Rows from block 6 of a small image classifier, named by matrix and row number. Rows with one number belong to one neuron. Each number is 50 + 12 x the weight over its row's rms, rounded and kept within 0 to 99. All counts start at 0. After the name is the row's rms in percent of the matrix's.
After each neuron's rows are labels from the 100 images, of 14976, where the neuron reaches its highest value: "strongest on" is what is common among them. Only what is clearly more common there than usual is listed. The data: rendered scenes of coloured solids on a plain floor.
# fc1: MLP up (model.blocks.6.mlp.fc1.weight, 1152x192), inputs 96-191
# fc2: MLP down (model.blocks.6.mlp.fc2.weight, 192x1152, transposed), outputs 96-191

fc1.163 120:50 56 50 50 27 50 39 49 11 50 50 37 32 30 47 84 50 66 63 57 50 50 50 43 33 50 33 62 40 50 50 25 50 39 31 50 65 50 50 50 65 50 50 50 50 50 36 50 50 50 50 50 50 56 50 50 50 50 44 33 40 50 50 21 50 41 50 22 62 50 75 59 43 50 38 64 40 69 50 30 54 28 50 50 50 50 50 50 19 50 80 65 50 38 50 50
fc2.163 130:75 39 41 50 24 50 50 70 70 50 36 42 50 50 50 50 37 50 36 50 68 43 50 49 58 43 50 55 56 32 50 50 23 50 50 50 77 50 14 59 31 50 23 72 30 56 50 49 38 50 50 50 50 65 74 38 50 55 75 50 19 70 31 57 45 50 46 50 79 60 74 50 50 64 50 69 41 46 63 50 50 53 50 50 50 50 24 26 50 50 50 57 50 50 50 50
strongest on: count: five; pyramid; capsule; wedge

fc1.624 103:33 46 50 50 50 50 29 50 58 23 50 42 29 50 61 50 50 50 23 42 50 50 67 26 50 50 24 50 50 50 50 50 50 62 63 35 31 43 54 64 42 62 50 50 50 50 71 50 66 68 62 50 50 50 59 50 50 50 50 50 39 50 50 74 30 50 26 27 50 50 63 50 34 64 50 50 50 50 50 50 62 19 34 21 72 56 50 77 50 50 50 50 61 29 34 50
fc2.624 113:50 41 38 50 50 30 50 50 50 50 24 43 50 41 50 50 16 62 80 50 50 47 50 78 50 26 77 50 25 48 39 49 48 50 50 50 50 31 50 50 50 50 50 50 50 50 25 50 50 50 50 30 50 50 50 50 30 26 32 61 22 50 80 54 08 50 50 60 50 66 34 28 50 50 55 50 50 50 50 62 50 50 30 33 50 50 30 50 50 94 71 50 50 50 50 50
strongest on: light from the left; bowl

fc1.141 117:50 40 50 38 66 34 63 31 50 06 50 50 50 44 25 50 50 68 62 40 32 50 50 60 50 46 50 66 50 50 50 19 50 50 60 50 31 50 75 54 44 50 33 50 50 35 50 50 50 50 69 29 28 50 50 50 61 50 50 50 37 50 50 34 50 44 66 79 33 50 60 50 50 38 65 34 50 50 50 50 50 67 50 50 51 69 50 50 50 65 50 50 50 72 50 50
fc2.141 124:79 55 67 62 66 50 50 50 50 62 50 50 52 81 50 50 66 40 50 55 50 38 44 13 87 48 25 50 59 40 46 50 50 50 47 44 50 50 50 50 50 50 50 50 50 50 73 65 50 50 04 50 50 63 75 04 60 57 50 43 50 50 50 50 50 50 50 65 50 50 50 58 50 50 50 50 41 50 50 38 50 50 50 52 50 50 42 50 50 50 50 17 38 29 50 85
strongest on: light from behind the camera; count: five; sphere

fc1.472 111:25 51 50 69 50 50 37 50 50 50 46 34 50 50 23 50 50 72 66 56 50 50 50 50 62 50 76 52 50 50 31 50 34 37 32 70 50 36 50 25 61 35 50 50 70 60 50 50 74 50 50 46 53 38 50 67 50 50 50 67 50 50 77 29 50 50 50 70 50 50 53 50 49 50 48 47 40 50 50 35 50 50 39 62 50 50 62 64 27 50 59 50 50 54 50 50
fc2.472 117:40 50 60 50 50 32 50 53 50 32 48 50 60 59 24 60 61 59 82 70 51 56 67 50 59 50 50 50 50 50 50 50 37 52 57 50 35 50 54 40 30 50 84 32 76 50 50 50 50 53 59 64 34 46 31 50 50 43 41 37 50 50 57 18 50 75 41 50 55 50 33 36 50 69 37 54 35 50 50 25 63 50 39 80 21 51 52 50 44 81 50 50 50 50 50 50
strongest on: light from behind the camera; dome; bowl

fc1.398 101:50 50 50 50 38 64 50 83 65 32 50 44 50 30 50 50 38 58 73 39 43 30 50 36 34 50 50 50 50 89 50 50 50 60 56 50 68 24 60 44 75 36 80 50 50 32 50 37 50 35 50 50 50 57 36 50 75 50 50 32 50 64 50 50 50 38 50 50 50 50 64 50 50 51 50 58 50 50 50 68 50 50 17 50 50 46 50 50 50 50 50 50 50 50 27 50
fc2.398 104:50 50 50 50 56 50 50 50 53 50 50 50 50 50 50 50 50 50 42 50 32 38 50 41 66 50 28 50 50 50 74 95 50 57 50 67 50 50 50 50 47 50 50 72 29 50 50 50 50 50 50 50 23 50 50 50 32 50 50 50 50 50 24 73 50 28 55 47 50 50 50 59 50 67 50 68 39 50 74 47 79 51 37 34 77 50 79 50 43 50 61 50 38 22 50 44
strongest on: light from the left; count: five

fc1.254 102:44 41 50 69 50 63 50 50 50 38 36 50 40 50 50 50 31 50 50 43 40 50 59 63 37 40 35 53 27 23 57 50 67 57 50 50 50 50 50 31 50 50 72 50 59 50 66 50 47 50 50 50 69 84 59 50 50 50 50 50 62 50 73 50 61 63 81 50 50 62 50 58 82 50 50 50 50 60 50 37 56 61 50 50 67 50 50 41 54 50 34 50 50 50 50 59
fc2.254 093:68 40 41 50 58 50 50 50 50 67 50 50 33 50 50 50 50 50 58 58 50 50 44 33 67 76 50 50 50 50 32 50 50 18 50 50 50 50 50 50 53 50 41 50 66 50 43 50 44 50 23 50 50 50 69 50 23 69 69 27 50 50 50 50 50 50 33 60 50 25 59 68 38 50 45 50 50 50 41 25 50 41 50 50 50 42 50 50 50 71 64 49 36 50 50 59
strongest on: count: one; light from the right; its colour: teal; its colour: blue

fc1.197 105:59 50 50 50 50 33 50 50 55 50 50 31 47 64 34 31 24 50 50 50 45 50 50 50 35 50 50 50 50 75 50 30 50 50 78 50 50 62 50 50 50 50 50 50 50 63 50 50 33 50 50 29 43 38 70 52 50 50 50 37 35 50 64 50 34 15 50 64 56 23 68 50 50 61 50 35 32 50 50 39 54 27 58 59 50 41 50 50 63 50 88 50 35 50 50 40
fc2.197 100:50 50 50 50 47 64 62 47 33 45 50 50 19 50 41 50 46 62 50 50 44 69 43 50 50 41 50 50 50 50 50 50 44 77 50 61 50 50 75 44 50 50 50 50 50 75 50 24 50 50 50 50 38 85 50 82 50 32 28 50 50 50 50 50 50 50 52 50 50 50 13 29 50 30 21 66 50 50 78 65 50 50 50 25 50 50 36 50 50 54 50 50 50 22 25 50
strongest on: count: five; disc

fc1.374 113:50 64 27 39 50 50 77 50 50 41 50 50 50 50 50 35 33 50 50 50 50 50 69 72 50 39 50 50 33 50 67 36 50 59 50 68 39 50 40 66 50 50 68 50 50 50 23 57 50 50 50 48 50 50 42 50 72 82 50 40 59 50 15 50 50 50 50 47 25 50 69 50 50 50 39 50 50 83 50 50 50 61 73 50 50 41 50 40 22 36 50 38 50 79 50 70
fc2.374 122:50 50 35 39 50 50 41 43 43 50 39 33 50 40 63 60 63 50 50 50 50 31 50 46 47 64 28 65 50 50 50 75 66 63 33 50 62 42 50 53 50 24 50 50 52 59 31 50 50 59 52 50 50 50 59 67 41 50 50 22 50 61 50 47 72 25 50 50 50 49 50 50 68 50 50 30 50 67 70 57 60 62 26 50 50 44 50 50 50 50 50 50 37 26 50 50
strongest on: light from the right; cylinder; largest object: cylinder

fc1.343 111:50 46 31 50 76 35 72 58 50 50 50 45 51 43 50 37 50 50 50 50 50 50 50 71 50 50 42 50 50 80 66 50 61 50 50 50 31 50 50 50 50 46 67 50 50 56 50 61 48 22 50 50 24 36 50 37 50 50 50 50 58 50 50 35 50 40 50 29 30 60 50 41 50 81 50 36 30 50 62 61 50 50 50 50 50 50 50 50 50 77 63 50 38 50 40 59
fc2.343 107:54 48 68 54 50 28 50 50 60 74 67 53 19 50 47 50 32 50 50 73 50 50 50 50 46 50 50 48 65 88 69 50 50 50 50 50 37 65 30 50 69 50 34 33 33 50 47 51 50 50 47 64 77 41 50 37 68 81 50 46 54 48 63 50 50 50 65 50 50 50 50 50 50 50 21 76 54 54 50 60 54 50 22 66 50 50 50 50 57 55 50 00 79 67 36 50
strongest on: purple object; count: five

fc1.417 099:50 50 50 63 50 50 39 50 62 60 57 34 55 35 50 50 41 75 50 50 50 50 50 50 50 50 26 28 65 61 50 73 61 71 50 55 50 73 50 38 60 50 43 41 30 50 39 50 50 50 26 50 50 28 87 50 50 43 73 50 50 34 28 50 50 59 62 32 50 42 63 63 50 50 39 50 32 24 50 36 57 50 50 50 38 50 50 67 66 50 43 50 22 22 68 50
fc2.417 094:52 55 50 62 50 54 50 50 59 50 61 50 50 66 18 31 50 54 50 67 53 50 39 50 50 64 50 50 50 33 50 40 50 76 50 50 50 50 44 41 50 59 46 50 38 53 57 50 26 50 46 65 50 50 16 50 48 30 34 66 50 26 50 50 50 76 22 29 34 50 64 83 50 52 50 50 37 30 50 66 50 50 50 50 50 50 50 50 50 50 80 50 76 50 50 62
strongest on: light from the right

fc1.249 117:50 36 39 50 50 29 50 40 63 27 46 50 24 67 37 64 68 50 50 43 50 36 50 56 50 70 50 37 50 50 50 33 50 50 35 50 50 71 39 50 22 62 31 34 45 68 50 50 50 53 50 50 58 50 50 50 59 57 50 35 50 72 50 58 37 50 50 50 60 50 50 57 30 50 39 50 60 65 66 59 76 50 60 12 86 63 59 76 50 68 27 65 50 55 50 77
fc2.249 112:50 61 71 46 50 50 50 50 38 50 28 50 50 33 50 50 50 24 64 50 18 26 27 50 50 28 50 50 56 61 50 61 36 50 50 63 76 50 50 56 75 50 50 50 50 39 47 50 50 50 50 50 19 50 50 50 50 50 60 50 50 50 28 50 50 58 68 56 50 68 50 36 50 50 69 86 50 50 61 50 50 50 33 50 50 50 45 56 50 50 50 50 50 50 50 32
strongest on: light from the left; count: five

fc1.25 116:37 50 52 55 50 27 50 50 41 50 55 57 50 50 50 50 33 58 38 50 50 50 17 50 50 43 44 50 50 50 50 57 50 64 57 50 50 31 61 50 74 50 50 64 50 50 50 63 50 50 50 50 50 71 60 50 80 29 57 58 42 43 28 35 50 58 36 58 50 73 42 62 50 71 50 50 27 25 70 50 50 50 50 37 40 50 50 50 74 50 73 50 63 50 56 50
fc2.25 109:50 50 50 50 29 50 32 50 50 58 50 70 50 50 50 34 50 29 38 31 50 50 50 50 50 50 41 49 50 53 50 68 50 50 63 50 77 60 69 59 42 73 11 59 46 67 57 50 50 50 50 53 71 48 50 37 50 50 74 78 50 43 50 50 64 50 50 17 52 50 56 71 50 50 50 40 50 34 50 50 50 35 58 50 31 35 50 35 36 69 47 50 50 29 59 61
strongest on: light from the left

fc1.104 108:50 50 50 50 35 63 50 50 69 50 57 50 36 50 35 50 50 59 50 75 50 50 50 50 41 36 70 55 62 50 40 22 50 50 50 50 50 82 50 50 33 50 50 50 41 66 50 50 58 60 26 57 86 47 73 50 34 50 39 35 50 50 50 46 50 50 50 50 62 50 62 50 39 69 50 28 61 50 36 54 53 34 36 50 54 50 63 50 50 19 50 50 67 87 66 50
fc2.104 105:62 50 54 50 50 70 50 50 63 50 38 50 38 58 50 50 55 59 24 50 35 50 50 50 31 68 50 71 29 50 42 57 63 50 50 50 50 48 50 50 66 50 27 50 69 50 50 50 78 50 50 50 24 17 57 75 50 40 50 86 77 50 72 48 65 56 50 50 58 28 50 50 50 37 50 50 63 50 50 50 50 50 62 40 50 50 50 50 50 32 75 50 26 50 22 50
strongest on: black object; count: five; jack

fc1.55 122:50 33 50 62 50 37 50 36 19 43 50 45 50 50 50 40 50 55 50 41 38 50 50 50 50 37 55 56 50 59 50 50 79 63 50 50 32 43 52 72 73 62 61 50 50 50 43 50 50 65 62 40 50 77 42 50 50 50 35 72 66 50 42 79 50 42 71 50 50 32 60 50 25 33 50 42 50 50 50 50 50 50 50 50 50 35 42 30 50 50 38 50 50 61 29 65
fc2.55 133:50 50 30 39 35 50 70 50 50 50 46 50 34 52 63 50 66 50 50 30 30 50 49 50 50 59 63 50 75 50 45 50 30 50 55 50 67 71 50 12 36 50 50 44 61 45 50 50 50 62 39 50 50 50 34 32 51 72 50 29 47 79 50 40 30 75 50 43 50 61 51 38 50 62 45 50 48 50 50 50 61 50 50 43 36 50 40 50 41 50 50 77 50 50 50 46
strongest on: light from the right

fc1.227 122:50 50 23 34 32 83 40 50 50 50 33 37 72 50 50 48 50 57 50 50 50 50 57 50 50 50 50 50 54 50 57 60 50 57 35 50 50 63 50 74 50 50 50 50 50 62 50 50 38 62 50 50 50 50 50 50 44 34 50 60 32 50 55 50 53 50 25 52 50 50 50 54 50 45 41 50 43 50 85 57 97 23 69 50 50 50 50 50 64 45 60 49 69 50 38 50
fc2.227 138:50 52 37 50 50 50 64 36 50 50 50 50 50 38 50 50 50 21 58 30 64 67 60 50 50 47 63 50 38 50 24 30 37 27 75 40 57 50 47 50 22 50 71 51 79 50 50 50 58 50 50 50 57 50 57 50 50 50 50 63 36 43 50 50 50 64 50 50 50 50 26 50 48 62 41 51 60 46 50 45 50 40 72 52 50 50 34 40 50 75 50 50 83 50 41 50
strongest on: black object; its colour: black; disc; largest object: disc

fc1.420 109:50 50 61 50 50 67 50 50 50 50 64 50 50 50 50 50 50 50 38 69 38 50 50 50 50 50 43 50 57 78 50 71 80 50 32 52 21 55 50 53 50 28 50 63 50 50 50 50 50 50 38 77 50 65 50 68 50 32 27 50 44 50 50 50 61 37 29 57 50 50 74 43 50 50 50 29 36 60 50 57 50 34 50 19 50 50 50 50 50 69 50 50 65 50 50 62
fc2.420 111:26 50 39 50 50 52 36 63 50 50 59 58 50 50 50 50 50 58 50 64 42 50 37 60 50 50 22 50 50 77 50 70 36 50 41 58 50 50 50 55 39 50 50 50 50 50 44 42 50 50 41 50 17 58 50 50 72 50 80 44 50 50 53 50 78 50 50 50 50 33 50 50 75 50 50 40 50 50 25 50 78 50 50 50 61 69 31 72 50 50 67 27 35 30 57 50
strongest on: light from the right; count: five

fc1.5 114:76 38 28 50 50 60 50 59 61 40 50 50 50 36 63 50 50 50 40 04 50 33 24 44 50 55 61 23 50 30 67 60 50 62 50 50 60 42 41 50 26 40 64 62 50 50 50 50 42 50 50 50 62 11 50 34 64 66 50 39 37 50 64 50 50 50 47 50 50 50 45 50 53 50 43 50 24 35 76 50 50 49 50 50 71 29 59 50 50 50 50 61 56 12 35 45
fc2.5 116:49 50 50 27 50 40 75 80 50 63 28 40 46 66 50 29 37 61 50 62 50 10 36 50 58 31 63 47 50 50 50 50 68 54 50 50 50 50 50 50 62 50 32 50 31 50 24 50 47 31 41 50 59 72 50 39 24 50 44 49 32 62 41 56 41 37 50 50 61 46 50 61 63 61 56 59 50 50 50 62 50 53 25 40 50 50 50 46 58 50 55 50 50 76 50 50
strongest on: light from the left

fc1.589 114:39 36 50 50 50 56 45 33 50 32 50 50 50 41 50 74 50 50 50 50 35 69 50 50 50 70 30 46 50 92 57 37 50 59 62 50 63 50 37 50 50 50 50 50 63 58 50 17 59 50 50 18 39 50 50 50 50 50 33 58 92 50 64 50 72 50 50 33 31 34 34 58 50 37 50 72 74 69 50 50 50 50 50 50 77 50 60 50 50 50 50 38 50 72 50 50
fc2.589 113:50 50 50 50 50 50 72 50 35 66 50 50 33 50 74 50 47 50 50 40 50 39 50 34 22 50 50 50 50 50 64 54 26 81 46 60 50 50 50 61 50 38 66 50 50 66 50 61 50 26 50 21 62 46 50 50 33 60 50 22 37 50 50 50 50 35 40 50 50 21 50 50 50 41 50 17 50 70 50 69 50 50 50 50 50 32 53 50 42 26 38 45 50 50 50 29
strongest on: count: one; light from behind the camera

fc1.460 103:58 28 50 41 40 50 64 50 50 50 47 50 59 50 50 54 50 72 54 50 50 50 50 50 38 59 30 50 50 50 52 43 50 61 50 69 66 39 72 56 50 50 87 63 64 50 50 50 50 73 50 86 71 16 50 27 50 68 50 40 36 63 50 63 50 56 50 41 50 50 50 65 50 50 26 50 63 50 50 31 39 21 65 50 50 69 50 27 60 50 50 50 50 50 50 50
fc2.460 105:50 50 42 50 50 41 50 50 50 82 53 50 63 50 76 50 50 39 50 46 57 50 50 22 50 50 46 50 71 50 50 76 50 50 50 22 32 69 50 83 50 50 30 48 37 69 50 50 64 50 37 36 50 60 50 30 50 74 62 50 33 50 50 50 50 50 47 50 50 50 50 63 26 50 50 50 50 50 50 76 50 50 50 46 77 50 50 50 39 50 50 50 50 50 22 50
strongest on: purple object; count: five; tube; its colour: purple

fc1.113 107:50 50 50 50 50 50 50 23 50 25 34 44 50 50 71 50 50 57 24 67 50 50 50 66 50 27 50 43 50 50 50 68 50 36 52 50 36 37 50 59 41 16 75 50 50 61 48 60 50 50 50 50 28 50 63 72 28 30 50 62 85 59 50 50 45 43 26 44 64 38 50 56 57 50 50 50 44 52 55 59 50 70 79 21 50 50 52 50 50 46 50 50 50 24 50 27
fc2.113 094:53 50 50 46 58 43 50 50 57 48 50 79 50 50 73 73 50 46 14 76 50 50 50 68 50 80 50 50 33 50 50 50 50 50 50 50 50 50 32 50 50 50 44 41 50 50 33 50 50 50 50 53 67 45 41 42 79 50 78 29 50 50 50 66 48 43 50 50 50 73 50 39 63 53 58 50 63 63 50 58 44 50 25 55 50 50 50 38 67 50 50 50 55 50 42 76
strongest on: black object

fc1.720 116:68 50 50 75 55 50 50 50 27 50 63 50 60 32 50 65 67 42 64 50 70 37 70 61 24 50 58 50 50 61 14 50 75 45 57 42 50 55 76 50 50 50 50 41 62 50 33 50 63 50 50 41 72 50 50 21 88 50 29 64 50 32 50 50 50 27 85 50 50 50 50 74 50 51 25 50 54 50 50 55 61 50 50 60 50 50 50 50 40 59 50 46 50 69 19 59
fc2.720 129:62 62 61 57 61 36 24 50 58 32 50 50 58 31 69 50 76 50 27 50 31 19 50 31 50 55 61 59 67 36 50 50 50 50 35 50 63 38 50 50 71 41 31 50 67 50 32 61 62 38 50 70 50 48 38 49 32 55 50 50 73 50 42 50 50 42 35 63 50 69 50 50 50 50 72 27 50 65 70 50 50 69 50 50 50 56 42 63 38 50 50 38 50 32 65 50
strongest on: count: five; dome; hexagonal prism

fc1.58 087:61 29 50 32 50 50 50 50 50 50 60 63 85 51 45 50 50 50 50 50 69 56 59 50 50 50 50 29 34 60 38 50 50 50 62 96 50 50 50 24 50 24 50 50 78 50 50 31 50 50 50 35 50 50 50 35 50 63 67 50 50 50 50 36 40 50 50 82 50 40 50 71 40 63 50 20 30 60 33 50 67 50 50 50 50 50 50 63 27 66 39 50 64 50 50 50
fc2.58 066:50 50 50 50 50 50 50 50 50 50 68 80 61 67 30 43 50 23 50 36 50 50 50 50 65 50 66 44 50 50 50 50 50 40 50 50 50 50 50 50 50 70 80 50 50 50 50 50 50 50 50 72 67 50 50 31 72 50 69 50 50 50 50 74 50 44 50 50 45 50 50 40 50 34 50 50 54 74 69 50 65 50 50 50 85 50 50 50 89 50 50 20 35 50 50 50
strongest on: light from behind the scene; count: five

fc1.635 099:50 26 68 50 50 79 50 62 34 50 50 35 50 50 37 63 50 39 38 58 50 22 50 50 24 50 50 50 50 71 50 35 76 69 40 43 50 46 39 50 50 72 43 46 70 50 24 42 50 64 44 50 36 59 50 56 50 50 50 50 50 42 50 41 43 50 36 50 46 50 63 50 50 45 50 50 63 50 38 50 33 50 50 33 34 25 50 50 50 50 50 35 39 50 36 50
fc2.635 103:58 50 65 50 80 46 28 50 50 38 42 50 50 50 27 50 60 50 24 50 29 32 74 50 44 50 50 41 50 50 50 35 47 50 50 53 58 50 71 59 39 50 29 47 63 71 26 50 50 50 50 50 50 50 50 28 50 47 50 50 39 50 50 50 72 26 31 70 50 53 74 50 50 50 67 71 39 44 50 50 50 57 50 81 50 50 55 50 50 50 50 50 56 64 51 50
strongest on: count: one

fc1.703 107:68 50 50 50 66 45 50 50 50 50 50 50 73 33 26 50 32 66 50 46 50 15 47 78 50 50 51 50 50 88 50 50 56 50 69 66 50 50 72 58 49 50 72 57 50 59 17 50 36 50 38 33 50 26 57 50 57 29 60 36 50 50 50 50 50 18 72 57 77 47 73 50 50 50 46 50 60 62 50 59 50 56 63 46 40 50 63 50 38 50 50 60 50 42 62 58
fc2.703 097:50 30 50 50 43 63 64 50 50 50 55 31 25 50 45 50 50 50 66 50 65 50 50 50 47 76 18 50 50 50 20 75 50 89 38 59 50 50 62 50 52 50 50 39 50 50 50 65 46 50 13 50 46 50 70 50 50 62 67 67 62 45 50 50 87 50 50 21 50 24 50 64 38 48 50 66 33 50 50 61 60 50 50 50 59 45 50 50 56 58 59 50 50 34 58 50
strongest on: count: five; light from the left; star block

fc1.334 103:30 50 83 57 34 45 50 50 50 31 64 50 50 40 50 50 50 50 59 82 50 63 37 64 60 62 40 63 50 39 35 60 26 71 21 71 50 50 50 50 50 65 50 63 50 58 68 50 50 50 17 49 77 50 50 67 50 45 50 50 50 28 50 50 79 50 48 71 50 30 50 50 50 50 20 50 43 50 50 61 62 50 50 50 50 50 52 26 50 40 66 50 50 50 50 50
fc2.334 099:61 50 60 50 50 50 50 50 67 75 52 52 36 50 50 50 50 42 70 58 72 50 50 50 57 50 45 55 52 50 50 65 50 50 37 50 50 50 50 50 46 50 64 72 50 50 50 23 50 50 38 67 69 30 69 40 50 50 50 51 28 50 66 50 50 50 50 50 50 25 10 62 56 50 32 50 50 50 50 99 37 50 50 50 50 50 57 71 50 50 21 43 50 67 50 61
strongest on: count: one; light from behind the camera

fc1.112 107:63 41 50 63 40 17 68 50 50 50 50 41 25 59 50 36 35 50 37 60 71 40 50 50 50 27 63 27 69 41 63 50 50 40 50 50 68 50 50 39 50 50 43 38 50 50 50 50 68 50 50 50 50 64 50 50 50 17 45 68 50 50 50 50 18 58 59 62 50 50 50 50 50 50 55 60 39 65 50 65 71 58 04 50 50 50 50 61 50 50 50 50 50 50 50 50
fc2.112 103:50 50 50 50 38 50 66 50 50 35 41 50 50 50 50 60 31 65 30 41 41 50 50 76 30 61 60 50 50 50 50 50 65 50 50 50 64 50 41 50 50 50 39 40 56 22 50 88 50 50 50 34 50 18 50 50 50 50 35 50 59 50 50 50 50 36 50 53 58 62 50 28 50 34 41 49 44 50 60 50 50 50 64 50 50 50 50 50 50 17 20 51 50 61 50 17
strongest on: light from the right; twisted bar; star block

fc1.488 107:43 54 64 50 61 50 50 29 33 50 50 38 50 50 50 50 50 75 26 33 35 50 60 71 62 58 50 36 50 50 62 37 35 61 50 74 50 28 65 50 50 56 50 50 50 40 50 53 50 50 40 39 64 24 70 72 50 50 50 61 74 50 50 50 61 50 57 27 50 61 69 65 73 28 54 67 23 50 50 31 50 29 68 37 42 50 39 50 39 50 50 50 37 31 50 35
fc2.488 101:67 50 46 59 98 60 50 36 74 64 81 50 50 50 50 50 70 41 50 65 50 51 50 50 63 54 50 64 50 50 50 74 44 68 50 50 50 50 47 50 50 50 59 50 36 60 50 50 50 23 43 50 50 50 50 50 50 50 51 64 79 39 50 26 49 50 50 38 45 50 50 63 50 31 50 42 50 50 50 50 34 50 50 50 50 50 42 50 69 48 25 47 56 46 50 62
strongest on: light from the right; spring

fc1.644 120:50 19 62 28 32 50 64 50 50 39 64 50 40 50 32 65 50 50 50 50 50 50 65 50 50 50 21 50 34 50 59 58 50 63 50 44 50 58 50 50 50 42 62 68 50 50 50 50 34 63 50 69 29 50 50 44 50 50 68 69 50 39 50 50 70 50 50 50 50 57 65 50 50 61 65 72 43 50 33 50 59 25 62 66 57 50 50 50 38 25 50 50 32 47 50 37
fc2.644 160:64 53 61 50 50 71 50 63 57 50 38 50 55 64 30 50 32 50 30 50 50 50 50 50 50 50 50 68 63 15 41 50 50 32 68 30 50 69 50 50 50 50 14 50 50 50 48 55 36 50 62 74 50 55 50 50 50 71 50 50 50 50 50 50 50 72 50 50 50 50 90 50 36 67 50 71 51 28 50 50 50 40 62 61 36 50 33 31 73 66 80 63 40 59 53 50
strongest on: count: five; twisted bar; jack

fc1.288 108:50 37 50 61 51 61 50 44 50 50 50 50 50 36 78 64 40 50 47 21 29 50 50 50 34 70 50 63 50 50 50 56 61 50 55 60 50 50 43 50 50 38 53 69 72 61 62 91 25 50 50 50 69 50 50 50 50 50 50 40 50 50 50 50 50 50 17 50 69 50 77 56 40 34 50 22 50 50 43 35 78 50 73 35 50 50 57 50 36 59 50 70 50 50 50 50
fc2.288 103:68 45 22 42 67 50 76 07 31 50 32 59 66 50 50 33 51 15 50 50 50 50 28 39 69 50 77 34 27 50 50 50 19 41 50 61 61 36 45 63 50 50 50 50 66 45 50 50 67 87 35 50 50 61 50 50 32 50 50 40 57 42 50 82 50 55 50 58 73 31 50 50 50 50 50 50 50 50 20 58 50 50 50 50 43 60 44 50 58 50 50 50 50 66 50 41
strongest on: light from behind the scene; disc; octahedron; largest object: disc

fc1.347 115:50 25 50 50 50 50 59 50 50 50 31 46 50 50 50 50 50 88 50 50 43 50 31 60 50 40 50 39 50 50 50 50 36 50 50 50 40 50 50 50 44 50 50 72 39 50 50 30 50 56 38 54 50 56 50 50 67 50 85 50 81 50 46 26 50 40 40 50 50 22 36 50 64 50 35 50 34 80 50 20 20 64 68 50 90 50 50 47 50 34 50 50 50 50 32 65
fc2.347 113:50 50 50 50 33 50 50 64 64 24 70 35 57 34 50 50 50 50 70 86 50 50 50 45 50 50 69 50 50 50 50 35 50 50 50 50 41 50 25 34 50 50 50 50 50 50 50 50 32 61 50 50 50 50 60 50 50 52 50 74 45 78 50 50 50 50 50 50 53 59 50 24 36 52 50 50 50 62 51 50 50 67 20 35 50 50 50 50 50 50 39 50 68 68 64 50
strongest on: count: five

fc1.629 102:50 50 50 50 36 55 28 65 50 50 40 40 57 28 50 50 50 50 62 50 40 50 36 72 50 50 50 31 50 31 57 50 42 50 50 50 50 67 28 33 50 50 50 50 42 64 50 21 50 50 50 70 50 33 95 40 50 50 66 50 35 78 64 50 50 54 50 50 50 39 67 50 65 71 50 50 33 32 69 50 50 50 50 73 50 34 50 50 32 50 50 50 40 22 44 30
fc2.629 095:65 76 50 55 62 57 51 52 65 35 59 50 50 50 10 50 58 50 67 50 50 50 50 50 50 39 50 64 50 50 50 37 50 50 34 50 64 49 53 72 50 34 41 50 38 50 60 65 30 50 50 67 50 66 50 50 83 67 31 91 49 43 41 50 07 50 76 57 50 50 50 64 50 40 23 50 50 50 54 30 50 50 50 50 50 50 50 63 50 50 40 61 53 50 50 59
strongest on: light from the left; star block

fc1.561 112:61 50 50 50 63 50 67 60 26 50 50 50 50 37 67 50 50 60 26 38 50 28 50 61 41 50 64 36 64 50 50 50 50 50 52 37 78 38 59 68 50 42 50 28 67 50 37 62 46 50 38 27 50 30 50 60 59 50 50 66 61 50 43 50 50 32 50 50 74 50 70 71 50 50 50 50 50 50 50 31 36 50 39 64 50 50 27 50 56 59 60 50 63 38 50 44
fc2.561 112:59 36 50 33 31 71 83 50 50 50 50 50 43 50 24 66 54 50 73 67 50 69 46 27 42 56 41 67 63 50 24 65 50 76 49 55 70 50 50 50 50 36 50 50 50 50 50 50 32 50 55 50 48 68 50 63 50 61 50 90 50 41 50 41 57 50 66 31 38 47 50 66 38 40 65 53 50 58 77 52 53 50 50 48 50 50 15 36 58 79 58 50 50 44 71 50
strongest on: count: five; octahedron

fc1.157 107:50 50 50 23 34 73 50 50 50 36 50 50 50 50 50 50 38 32 50 50 50 53 66 24 50 50 50 83 50 58 50 50 50 60 50 50 50 50 50 40 50 23 50 50 49 60 50 33 50 70 76 86 50 50 57 50 11 50 50 50 50 50 50 50 50 50 54 50 50 36 45 50 50 50 50 50 50 50 50 50 61 39 50 69 50 67 50 50 50 50 23 50 50 73 40 50
fc2.157 127:62 41 78 50 61 50 39 50 50 50 50 22 50 70 39 50 50 35 50 50 66 50 50 50 50 37 36 50 45 59 50 50 50 50 50 21 50 57 53 70 50 50 50 65 50 50 68 50 50 50 50 39 50 37 60 38 50 50 81 50 50 50 50 48 82 50 50 59 54 38 68 50 40 82 32 72 50 50 42 51 48 28 50 54 32 41 56 50 50 79 68 50 44 44 50 42
strongest on: black object; cog; its colour: black; largest object: cog